Rows from block 2 of a small audio frame classifier, named by matrix and row number. Rows with one number belong to one neuron. Each number is 128 + 24 x the weight over its row's rms, rounded and kept within 0 to 255. All counts start at 0. Numbers have three digits each.
After each neuron's rows are labels from the 100 clips, of 14848, where the neuron reaches its highest value: "loudest band" is the band of the loudest frequency at the time of the peak. Only what is clearly more common there than usual is listed. The data: single English nouns, adjectives and verbs, spoken by a formant synthesiser in many voices.
# fc1: MLP up (model.blocks.2.mlp.fc1.weight, 960x320), inputs 160-239
# fc2: MLP down (model.blocks.2.mlp.fc2.weight, 320x960, transposed), outputs 160-239

fc1.214:150129144083098140155138070100107112145160121130152105126129126130108126129148120118162132106118139114103169138108145147162086135116142154144103191128152147154130181126142121060102130146121123181191105162178137149139118105101121130117144141
fc2.214:160127142130119162096134138092154132165085141111151065160139142105148140127155122143139084134131127137136131117120118104138128131140131129136074130139185098148124109136130172169150123130090140149144125116114146196117151159099107173110097113
loudest band: 1000 to 2000 Hz

fc1.201:131131133144152127088117132096082109133111134153135129134186116116153116121109120088075162117118109126154182098115108142135144169088142103098142114098096135189101144142120109125125104104125142157108166105096101133147145110122133195117124132
fc2.201:159148118157075120154142142126169097111143075183105119115137079126144138119154106117097113139124101150149157127127153125111141139165144183094077091106164129171141147134096141116102117107163128143117119140120102098169145144157110152107130138
loudest band: 500 to 1000 Hz

fc1.16:123143072134122115128119112160099182118096154096144152155110099155105134134137092137178156167093116113148107121130169170143095107106094121139154151136127127117152087126120123109163157121165088132131085126132113097124100153115155094101114137
fc2.16:114086137135125149162117134144173081179147116145100124155104157148155164112110119125094146116113112128113145141096141097144128138130108128109095105136100107119134199111112122115120144156126130117132169123166121149149107126142116166143140135
loudest band: 1000 to 2000 Hz

fc1.513:109120139146090137124103150141118178097142155122123163143138120166122070127166151109117129111166149142171149137117127148153118119116070118145171132146111098158172123151143149098175118132175113120167160127089112118142111120131129086120117124
fc2.513:138143148117100136119083124095121139093120131093182139165147131087165143151133059163148093113103151125116148178118159151112098141062110155138160172125143135129097150170145116142135130090148185154120084140116111159157152166154132148123122106
loudest band: 1000 to 2000 Hz

fc1.43:146130110132130143158094120166101110131109090125147144156121098154134107158141097130161116097130158120111145138149161176119115140146112089169095127117149146142129130154103131150111156138123149132140130106129123143136159156071134157134124176
fc2.43:125166137156095145106155126129080156135108117118141139165096121090144142130142133136153140104136121134123121064085136106128139131128107124113103132143139109166065132163158146159073089125074081129149153106153131150136081150131134109108112133
loudest band: 500 to 1000 Hz

fc1.4:155130135166140124085099137168139154140112118118143132145123062187126132083110139095157153157138149130120146152137137179110125106123124147114134142093110141182132133130121130123153094113111113165168128137113119135137114139099107094171157129
fc2.4:119111088121118138138132062099138127168122116152077144105128149126166118084147151176100113141127085140099115132114113121103084142135110169129091126112129082120133104104170144111136146181153121088093122145159127110154135105175119134147112135
loudest band: 500 to 1000 Hz

fc1.12:147168106137139143133105133082137115107155127153116087132135103119135161093105135125110122120104119168129196095100156123093181130130112119127135133119115131130137135104098111140133119143145125120150154119092133173098187149107139154161174098
fc2.12:134141138161117151107137087145154135142108076180000123078123171135101101170156146141108123142135166167102158120146133141136140156133108114073125104132124138142100129089111136105111078117131108161092127118182122114156113141137172115123098119
loudest band: 500 to 1000 Hz

fc1.340:113126106145147120121146119171134130136125101150133126122138141112089106091117140148130140120161143122123133105108125179131124169117100117163093131183139137101161147150132140147121125119097104139113119108089110104145200113078138096148136147
fc2.340:149142097164184137108096097145182127129117125139107126117122121117146148118152173163138139081150124132092142164159090107105117112138095110152139119101129166120137089095147167095199158088141095140133090092153115095077140162126147154131135141
loudest band: 250 to 500 Hz

fc1.274:133114155095125158148130117136136097115133105101166130134122130141158114130182126150172097093119149110097141145149141126127144135133166109177118127095128130146124163123104155129086134126162172153127129128120167151144154114071131170150142147
fc2.274:150121149121138129127147151150166097098096108100103124152097137118152113105155110097160138153111168147116094108134099114094128103139113124132166141090145113160120117162121195165131127115088138130162139102129135135179126138121155141143107117
loudest band: 2000 to 4000 Hz

fc1.465:176154127146108084145113117136131148121143159129126151114118097093171120165176079109136136102128143129098137142112158138165154135108089116100141159158130060160114123136105145141124113126116100119146126161181156127128127096123101133106111115
fc2.465:148122088116149123109149123144145128132124083158100149112100101117093115088128177111129109146132081157132132073158082109113152127135160137120102136130140126135088131065169129125097092167130082109112096149131102117123109129103134172109125147
loudest band: 2000 to 4000 Hz

fc1.164:170126120109098124111142141121126174098114153127149139162120096111150119149146131172168134124128138144130184114132140157130131130108079112131133126104106133146108155133103131095150116150131096161114104117113135157114154157082119141139125080
fc2.164:137126137127122134085126149113107136148108140090120156157174064067127112141146116116152140110130103131111128134123138130130060133127091136151143108138115102132158132154176158132156110087145178113140121158122148163205086119156135126107135135
loudest band: 1000 to 2000 Hz; 500 to 1000 Hz

fc1.754:120134150118107109140091155093120118133105128116143123146115130155107127129180076098144126150135174127185116153139131096149117101111126108093142145118125123158124133126106120113142138129116112101140157161169099152138114083130086152133108151
fc2.754:126125125142083146127125137117110149148095114102104199123104138128153097136139110109115152060125133149093084185097106135128059132116094138131176153113091130124119139130171117108130142122116163119137099151139138119136096106145087178104130168
loudest band: 2000 to 4000 Hz

fc1.534:182118132143090153105136182109163178125133154106137113157131142139102098102129145109128113155116116119167120120097141144108145143086109118145129102160107139113129128116129099096180134160095108152138160144090088100132147104125113087165126118
fc2.534:124169097124109151125123105136122115120111143108142094128158129206079114106139148114185146127136175112156125157104106164135096125146141162172142108113126126141119145125124151127139094137143122168159113138110120129133154114160136133108139116
loudest band: 500 to 1000 Hz

fc1.320:149131087101141142125140097142131188146140127147145167200104124162137114150174087171128066123119121145133142119132130131120156125109134111130115151117152120177122173141138127144104144138154113116148134121096121174130132138074120185158128125
fc2.320:150107137178114148123060126138147144111097123144157114157141125116132125119156166132124118135118129129090169094122142136132120148126127132123146083138139106133129074136107131145102117102119158138165134078131148114140161154121155134163081132
loudest band: 2000 to 4000 Hz; 500 to 1000 Hz

fc1.308:158125133102105108135103126113128143100122112128114130191133143125142104120163104147117098078131143126116108130098152102137104113129092098127110089122092132102138126091106099108220122187161117123116109169119093159129127152099111121123133087
fc2.308:128093127148166141143137119129118113156093098107070119151113094130158163144134186160122061144080168151106137149100147136135143128163142109088133131165125144111112181085117118109123121133133147147120138091110127192115121147135153112158132082
loudest band: 500 to 1000 Hz

fc1.643:090118155117107120133110147105086104137116123122145127072129140142130161131122064121128119113121149097113106140167155132115101102131104103150141117125147092134155143129120109119117168108181169108137108155160080142120109114133097104148117141
fc2.643:112130158184101115132125145104112116158095154128102224111126147128158126118103119136134145105127204165123086160142121140132131134121130139127144163144110144110107129114162112143129122112124151111097093156138114174128132114140100124120154082
loudest band: 2000 to 4000 Hz

fc1.59:187126092138114117112085091104144177142092204126140144137126085113136112134146150128128145102155121112127141103105116118165119140101099155118143156143130050118096136103140111142080127116115147112138132121128143110104131114132111180135086106
fc2.59:161121134127147137110168126144146149144099090189121155150144134144117131129148141111124107137105120140131149102147121139106145153097163139142098130097110185097103114095153126125153089100097083143134091120129123104157135151142113129127148104
loudest band: 4000 to 8000 Hz

fc1.706:117142129146125148157131169134130135125098131122137135135101117124121159144153104122135182116106106104126089113122179113132132120115110073144121133089166144134168139142099119144124138155139109169146109123114100171089105083104118118113152153
fc2.706:131116102089167070180112112124175116126143129118050136118147117163136124145171107134110196155127116099078140131123131138113123094135137099119155122091129088111163141169130117122153155120168090135094124149105144171097136122134102115117162141
loudest band: 1000 to 2000 Hz; 2000 to 4000 Hz

fc1.506:157163142175130127099103095149114131168095149129138146169090094139163123139126101151117107162146112121135112099099100171118137145164130161107119132112072128125129186127127097136130114132131101128102092133125115134102171144108111147143080122
fc2.506:120155160112109151123155079151121172139109105163144113171117063124149114098135119180121093137153134130130134169115161159126134097121127187122091127149115148087109134144123083093134110134150099157097064084126157133160155134108121104132162103
loudest band: 4000 to 8000 Hz

fc1.416:130109150127087142147113098143115123142133133137143100108145129150163145092134108097146164095121111141157117127083109136116164174143129136131137112128110158130152115132129139135143111183132120132103132131102173153139171112139091103188123119
fc2.416:128146134151135137106147121097104068154186135163089149121144150146084139135169131139098145122159106102111106160116128147110117120201150158122045110139135131115152125073097130068137105125132097113089095167149079093159103137138137127120132107
loudest band: 500 to 1000 Hz

fc1.85:160210153102113113150165110119132158130132136080118091117134109126114130145183077102120094126126129127171154116089163125120174122113126098161124087125118132159121167149094116142182094118144146134153144153114133126181133120101115135120134146
fc2.85:166143123134098122143150169170160135118118124128089127114109104148129136132118138114116158140104149120067138121135102052106149123126196125127138110081129118165098122111133145126152099137142097153116162135121130118102128121136146146120133190
loudest band: 1000 to 2000 Hz

fc1.473:099134106074127145120092134142142193118115199111147135147141133134094111121100141090145075117132115116154086136129132129168100096114075147188147131144143084148149132139129126121172119167131117104158143142129111156145114112126136105114153131
fc2.473:122129095113145099149155116137111136138106143134163114129138122123118107126140161147116153137157104155048150137118091097121121134128116103133099149116078113110145102101135157124113179093137114088129119125141142111141127118100152108137084125
loudest band: 250 to 500 Hz

fc1.503:118099123125154126119128122142130183113138148098114137148148127138143122134129164123123121155119177125114109119096157095139134134139079135128131126132141114149162164139170073106118104118168167080136130093165139107113113130105142091128173106
fc2.503:170150106113120117146118115067098128082120143118144136106116120153135117174149059124126158132125163125151124121136142116135113118074141122103132133120133083140126135153121137135142151085120142134110137149137138120175121113149112109149052113
loudest band: 1000 to 2000 Hz

fc1.39:128099122105148133072076117145106168103085167092151134143128108082090067108151142133135148147141105117189134125123120150175130128155146153175159135146114129134118114130115075114132129116118109129162131141092132078122119145095112080124081131
fc2.39:116107119130164138093114117134139097198114105123183179110137136114097133184125110123094123126105145124115120139172149118128144134126170125118133098147156128109129113120132143152161127167109129133100143132165124172102133112145161101114096117
loudest band: 250 to 500 Hz

fc1.595:127159104094144087133125109103110135106118149131124148110141108120096107100136126149162074131140147128156113094155116109159093109120115124148108160136087125127135145149166116100119146195165144159155124121164136111152083116090138101104108092
fc2.595:115138120123138107116195131101133131153094087125157137129133141135104144137130163142091114112145121149108122146128120124108121161110115100109077156134120123110125141108158142094106121136173102078090109149162095096168135091133181169111119150
loudest band: 250 to 500 Hz

fc1.14:152103118098129137094084126165101149128099159123128146146094100144139117145134134087131151117105116112143089125131160127131145165088132079119151144122122090153126136132120123155130062117170127131132095101111161117116087142112148113130111138
fc2.14:107123138076128072134123119116137159096123121109063129175123102155145131097161139131153129173119134105121133085095145089094111123094119122163117136128144129146124113181145185117155123089151140117138135130136170115162133133112156139175121111
loudest band: 1000 to 2000 Hz; 500 to 1000 Hz